Rows from block 7 of the image encoder of a small encoder-decoder image transcriber, named by matrix and row number. Rows with one number belong to one neuron. Each number is 200 + 20 x the weight over its row's rms, rounded and kept within 0 to 999. All counts start at 0. After the name is the row's rms in percent of the matrix's.
Before each neuron's rows are labels from the 100 images, of 14976, where the neuron reaches its highest value: "responds to" is what is common among them; "colour at peak" is the nearest of a few named colours to the mean colour under the peak. Only what is clearly more common there than usual is listed. The data: analogue clock faces. In brackets: how many of the 100, against the usual share in percent.
# fc1: MLP up (encoder.blocks.7.mlp.fc1.weight, 1920x320), inputs 80-159
# fc2: MLP down (encoder.blocks.7.mlp.fc2.weight, 320x1920, transposed), outputs 80-159

responds to: hour 7 (69 vs 8.5); minute hand past 4 (48 vs 8.3); minutes: 20 to 24 (48 vs 8.3)
colour at peak: pink (51 vs 20.6)
fc1.497,095,188,198,219,227,167,182,208,223,209,185,148,203,221,213,212,196,201,232,177,173,183,216,196,192,193,228,186,192,183,177,217,194,225,221,235,188,225,189,205,226,251,211,200,200,174,187,203,183,224,178,164,183,222,190,157,194,225,217,244,198,187,184,185,191,170,199,194,228,196,199,226,172,213,186,182,205,228,236,207,190
fc2.497,105,167,184,174,195,196,186,223,184,196,195,219,219,197,187,209,180,233,142,209,208,185,219,202,190,207,205,218,186,217,193,154,222,172,243,181,222,205,194,201,179,182,196,190,195,216,173,173,208,207,184,174,212,221,193,231,219,173,173,187,188,182,238,192,184,193,180,205,221,202,214,209,166,212,171,221,242,234,203,175,151

responds to: hour 7 (46 vs 8.5); minute hand past 3 (43 vs 8.5); minutes: 15 to 19 (43 vs 8.5); hour 1 (34 vs 8.3)
colour at peak: pink (42 vs 20.6)
fc1.191,106,185,141,227,169,161,205,219,211,217,186,197,233,177,206,200,214,212,198,199,205,180,225,235,210,188,198,190,181,172,228,155,208,205,188,215,184,198,184,227,217,177,170,211,197,176,199,185,204,192,185,202,195,205,162,169,174,199,212,233,189,168,195,181,235,222,226,195,206,210,229,211,211,224,190,242,185,238,188,211,210
fc2.191,102,196,211,156,194,190,227,206,191,193,182,190,234,231,190,228,161,162,152,189,201,187,211,215,172,178,217,170,183,235,195,205,209,174,194,184,184,211,174,176,192,194,202,162,209,199,173,203,190,240,216,208,211,207,190,200,176,209,189,207,222,177,189,223,186,206,181,216,196,163,181,181,176,231,224,190,224,214,215,172,178

responds to: minute hand past 5 (55 vs 8.1); minutes: 25 to 29 (55 vs 8.1); minute hand past 1 (31 vs 8.4); minutes: 5 to 9 (31 vs 8.4)
colour at peak: grey (69 vs 42.9)
fc1.583,095,162,178,200,198,197,205,192,206,221,188,208,185,198,200,211,205,181,223,154,191,215,202,195,221,217,189,217,228,156,215,223,194,191,177,203,199,208,206,216,201,204,203,191,219,198,228,194,194,230,209,189,229,219,169,208,219,205,224,155,209,195,210,184,237,221,176,191,204,185,209,189,192,218,193,187,158,210,209,218,193
fc2.583,095,181,227,190,205,164,219,190,240,212,197,214,224,190,196,220,242,209,215,197,213,227,195,266,188,208,190,190,177,224,199,223,216,207,198,236,222,175,225,183,209,209,209,222,200,212,213,186,172,194,234,177,207,183,224,211,189,213,202,199,221,209,185,195,230,185,214,208,233,166,198,199,173,198,241,179,201,220,157,242,212

responds to: minute hand past 5 (77 vs 8.1); minutes: 25 to 29 (77 vs 8.1)
colour at peak: grey (74 vs 42.9)
fc1.405,098,211,197,216,180,194,228,199,201,214,221,200,226,190,196,189,186,204,212,231,217,174,204,190,183,171,202,188,186,198,141,220,183,210,225,199,208,201,236,183,201,186,190,211,215,159,200,166,197,217,206,209,272,196,178,204,167,161,175,162,174,210,182,200,205,207,209,233,218,213,166,195,209,168,179,183,179,181,183,244,224
fc2.405,102,227,178,212,238,203,214,183,216,195,178,191,188,200,172,220,238,202,156,195,221,167,190,170,183,227,196,162,185,221,202,229,173,224,221,186,185,193,191,220,187,203,215,195,158,171,189,164,222,190,193,198,238,167,211,162,180,231,197,226,213,205,195,213,185,235,173,229,210,208,199,195,181,198,227,181,237,214,220,223,179

responds to: minute hand past 1 (56 vs 8.4); minutes: 5 to 9 (56 vs 8.4)
colour at peak: pink (47 vs 20.6)
fc1.476,102,173,232,208,187,204,220,225,206,205,166,235,215,195,209,207,193,148,200,169,195,175,221,208,235,192,173,206,182,203,198,204,215,194,199,230,150,229,190,229,202,172,187,185,192,200,198,201,188,155,214,190,213,196,212,233,214,204,205,181,174,205,183,191,179,190,190,198,226,203,164,203,207,200,173,201,183,205,204,232,199
fc2.476,102,233,205,177,248,207,164,167,203,209,219,168,221,214,197,211,170,209,175,217,210,226,222,157,215,207,222,180,220,217,209,173,226,188,197,230,199,180,192,165,197,213,163,205,246,241,198,199,234,221,198,208,198,193,217,207,217,239,197,187,176,204,227,216,186,169,179,208,211,207,187,181,199,236,179,177,209,232,183,211,225

responds to: minute hand past 2 (45 vs 8.5); minutes: 10 to 14 (45 vs 8.5); hour 2 (32 vs 8.3); minute hand past 8 (26 vs 8.4)
colour at peak: pink (43 vs 20.6)
fc1.219,099,201,203,218,214,241,208,195,215,199,171,193,204,198,193,183,226,234,211,195,196,211,193,173,187,228,205,183,226,204,194,228,207,205,182,201,228,225,200,200,203,217,235,190,179,215,230,215,244,242,182,191,201,219,179,201,226,188,230,205,199,206,213,175,209,205,206,201,206,209,189,219,235,194,204,232,216,201,240,211,174
fc2.219,087,176,200,181,216,178,231,234,185,199,199,184,201,194,211,222,220,230,220,196,165,227,218,209,164,180,193,180,206,163,186,213,209,226,185,215,183,186,166,171,185,197,213,208,167,175,238,189,202,199,234,194,187,171,179,199,200,212,190,165,199,227,204,215,187,203,191,229,203,187,191,176,197,186,211,187,184,181,193,154,227

responds to: minute hand past 2 (65 vs 8.5); minutes: 10 to 14 (65 vs 8.5)
colour at peak: grey (68 vs 42.9)
fc1.410,100,208,193,191,227,216,203,171,194,215,199,197,211,187,211,201,206,210,228,174,175,202,183,196,180,202,198,152,194,216,199,224,160,174,200,186,191,211,199,191,201,195,225,197,208,161,199,187,217,209,182,212,214,195,213,220,175,221,196,238,193,188,163,189,230,225,248,233,199,208,217,228,212,157,165,217,242,212,220,187,196
fc2.410,084,203,197,200,215,203,207,185,219,206,204,210,185,176,181,211,185,179,205,234,202,205,200,214,193,236,185,174,198,225,168,221,219,199,205,206,237,184,214,197,193,178,194,203,206,187,183,181,206,171,186,228,222,194,188,149,183,174,166,204,211,182,199,172,213,234,205,178,197,182,210,215,215,177,185,177,178,195,186,217,197

responds to: minute hand past 5 (84 vs 8.1); minutes: 25 to 29 (84 vs 8.1)
colour at peak: grey (73 vs 42.9)
fc1.300,099,185,205,191,210,194,164,191,226,227,213,197,242,191,215,244,181,166,216,187,189,204,192,175,218,214,194,209,201,201,213,185,173,209,205,186,211,230,223,208,184,175,196,239,213,219,153,193,163,154,173,216,221,172,162,196,178,161,173,221,207,201,194,206,228,207,188,217,216,214,200,213,209,194,190,162,222,169,191,183,202
fc2.300,103,187,172,181,244,187,185,211,190,189,180,237,203,189,219,206,221,214,209,185,212,192,214,196,200,196,203,201,209,209,193,220,213,191,190,167,232,227,189,187,205,194,198,225,220,210,186,191,227,192,181,183,239,206,229,221,204,222,166,215,214,189,205,176,201,224,194,211,175,166,181,206,203,187,167,163,208,176,199,237,194

responds to: minute hand past 12 (59 vs 8.1); minutes: 0 to 4 (59 vs 8.1); minute hand past 11 (33 vs 8.2); minutes: 55 to 59 (33 vs 8.2)
colour at peak: pink (44 vs 20.6)
fc1.15,099,186,200,212,219,209,235,189,207,203,200,187,196,206,195,199,197,175,202,203,186,197,206,238,202,230,189,188,195,186,175,181,206,219,202,190,223,223,218,149,222,215,235,214,228,202,133,193,195,194,170,187,201,200,183,214,162,206,172,214,207,196,155,209,179,180,236,224,192,185,227,191,201,205,180,197,193,178,176,241,215
fc2.15,093,218,166,206,227,185,186,193,212,197,226,234,167,206,204,172,202,214,148,191,209,199,168,212,188,194,185,174,188,206,178,248,203,203,244,163,198,199,207,236,191,210,141,186,163,190,217,183,230,166,217,198,215,197,243,181,232,207,190,217,218,217,197,201,187,223,169,190,194,209,189,199,162,191,219,155,210,191,205,222,206

responds to: minute hand past 5 (83 vs 8.1); minutes: 25 to 29 (83 vs 8.1)
colour at peak: grey (71 vs 42.9)
fc1.177,101,199,187,189,148,142,193,244,216,175,233,197,185,201,181,198,197,202,190,199,208,194,185,205,219,207,178,221,209,215,186,178,195,204,249,191,193,208,209,200,183,188,179,172,201,210,229,199,189,225,223,204,204,234,186,161,209,194,207,194,215,210,219,175,196,217,143,205,199,194,237,211,181,189,178,198,202,215,197,192,198
fc2.177,092,207,215,244,163,233,184,172,186,193,179,218,211,173,201,219,180,170,195,210,194,200,222,156,184,204,173,218,185,222,225,182,236,222,182,216,195,177,190,203,206,202,184,199,184,164,205,197,197,202,184,223,233,182,256,190,181,218,181,205,173,204,181,198,191,226,189,214,196,179,216,184,221,206,217,174,192,209,181,226,197

responds to: hour 8 (84 vs 8.2); minute hand past 5 (25 vs 8.1); minutes: 25 to 29 (25 vs 8.1)
colour at peak: grey (70 vs 42.9)
fc1.52,106,208,185,230,186,173,169,178,202,213,206,203,209,186,229,246,201,195,190,155,169,197,217,219,178,227,212,193,216,173,194,181,228,188,160,209,180,179,169,214,215,201,226,214,177,217,190,186,183,195,192,203,233,192,200,203,218,195,161,213,197,210,198,205,220,178,222,199,168,190,159,201,181,196,172,207,184,201,189,183,200
fc2.52,110,182,229,244,229,245,202,188,221,208,223,200,243,225,191,196,223,207,185,167,202,199,209,196,223,186,202,209,217,184,184,213,204,189,183,206,197,219,160,200,192,180,204,173,162,226,204,211,205,180,194,223,175,163,183,258,223,155,188,210,209,239,223,195,227,190,179,204,216,199,161,195,218,185,223,189,209,184,204,212,198

responds to: four ticks (50 vs 24.7); minute hand past 2 (40 vs 8.5); minutes: 10 to 14 (40 vs 8.5); minute hand past 8 (31 vs 8.4)
colour at peak: pink (44 vs 20.6)
fc1.532,098,202,178,214,206,197,196,211,224,200,216,193,217,185,223,185,203,225,164,197,167,184,214,212,201,169,201,218,180,215,224,193,185,198,159,163,233,194,175,227,204,210,208,199,198,235,163,215,180,175,213,208,172,175,183,186,197,198,169,234,189,215,191,186,203,220,212,200,193,180,200,220,208,188,207,182,197,182,200,196,179
fc2.532,094,179,250,176,188,183,226,198,183,208,199,218,215,185,216,216,189,212,228,202,185,196,208,206,191,215,184,183,196,181,200,197,209,210,196,213,206,204,185,163,196,202,223,173,159,166,244,201,209,190,215,210,209,196,184,221,220,231,208,187,200,218,240,222,181,225,182,200,232,181,201,173,206,213,203,184,198,222,227,150,181

responds to: minute hand past 5 (97 vs 8.1); minutes: 25 to 29 (97 vs 8.1)
colour at peak: grey (73 vs 42.9)
fc1.216,102,196,170,208,191,213,217,203,216,211,212,201,191,174,207,172,210,187,208,162,219,206,206,216,168,215,199,216,210,192,208,228,211,202,201,189,212,182,190,208,196,208,217,202,202,195,213,210,200,176,174,176,212,225,187,203,200,208,185,205,217,205,157,200,177,228,176,210,194,206,176,191,203,176,178,162,191,182,212,188,199
fc2.216,100,171,177,214,193,154,206,190,203,222,155,244,211,182,193,203,224,202,201,181,214,162,176,199,176,198,166,200,182,248,169,216,176,210,197,194,207,205,231,203,205,163,213,192,212,213,190,172,201,212,215,211,247,192,192,213,192,180,175,191,204,230,158,222,229,210,201,173,212,205,190,210,206,177,180,202,195,207,192,241,192

responds to: minute hand past 6 (56 vs 8.4); minutes: 30 to 34 (56 vs 8.4); minute hand past 12 (37 vs 8.1); minutes: 0 to 4 (37 vs 8.1)
colour at peak: pink (44 vs 20.6)
fc1.729,091,217,188,211,200,201,175,182,217,217,210,200,206,197,189,222,202,235,174,197,200,195,202,207,199,199,230,189,143,178,190,188,198,201,201,213,180,182,212,184,188,174,194,207,199,250,194,212,196,197,202,200,205,198,206,152,223,201,186,190,180,238,179,174,196,201,177,240,201,209,163,162,206,201,196,252,198,204,224,215,235
fc2.729,098,216,187,191,196,217,204,198,185,193,191,235,208,197,205,217,192,216,243,214,180,217,215,194,200,179,169,184,195,213,188,224,201,206,200,220,202,182,229,190,223,180,209,223,218,167,196,186,189,195,218,169,189,178,204,182,232,213,162,201,174,188,221,224,177,171,217,206,176,222,225,189,167,173,181,183,159,209,208,188,198

responds to: minute hand past 1 (55 vs 8.4); minutes: 5 to 9 (55 vs 8.4); hour 11 (29 vs 8.2); hour 10 (26 vs 8.5)
colour at peak: pink (45 vs 20.6)
fc1.462,099,195,219,187,157,212,207,183,206,194,194,200,202,211,233,186,203,224,160,179,211,171,190,181,201,188,165,206,213,217,211,199,213,219,205,192,186,189,166,209,233,234,180,210,200,215,185,197,209,223,206,182,232,131,237,234,223,205,222,177,201,214,207,221,198,185,173,188,213,226,215,208,183,216,148,194,201,193,255,219,218
fc2.462,104,217,214,204,190,193,175,191,170,204,214,177,193,191,186,187,180,191,198,213,188,169,244,181,215,198,188,181,205,167,194,197,215,241,214,217,207,233,179,170,170,181,251,189,180,193,213,177,188,201,243,178,173,184,197,232,238,195,150,222,191,195,181,196,191,159,202,199,195,186,194,172,177,184,157,200,199,210,197,192,188

responds to: minute hand past 6 (69 vs 8.4); minutes: 30 to 34 (69 vs 8.4)
colour at peak: grey (68 vs 42.9)
fc1.200,101,166,203,201,203,199,196,204,195,212,168,227,185,172,209,195,211,204,175,208,215,193,220,207,205,204,205,198,202,190,191,183,196,209,197,206,186,191,182,206,183,195,180,207,198,214,216,205,182,199,209,209,197,163,204,212,188,206,239,169,159,207,181,192,193,203,218,196,194,197,225,212,188,177,176,198,182,227,211,234,171
fc2.200,114,190,188,181,187,230,221,218,148,213,180,206,203,217,213,232,209,186,190,198,259,184,198,228,202,189,215,205,185,194,190,196,230,210,198,194,173,194,188,230,199,155,180,204,203,158,223,220,195,227,220,201,161,211,192,208,173,211,187,211,201,150,220,210,230,167,198,183,183,195,204,207,247,193,200,152,208,166,184,197,205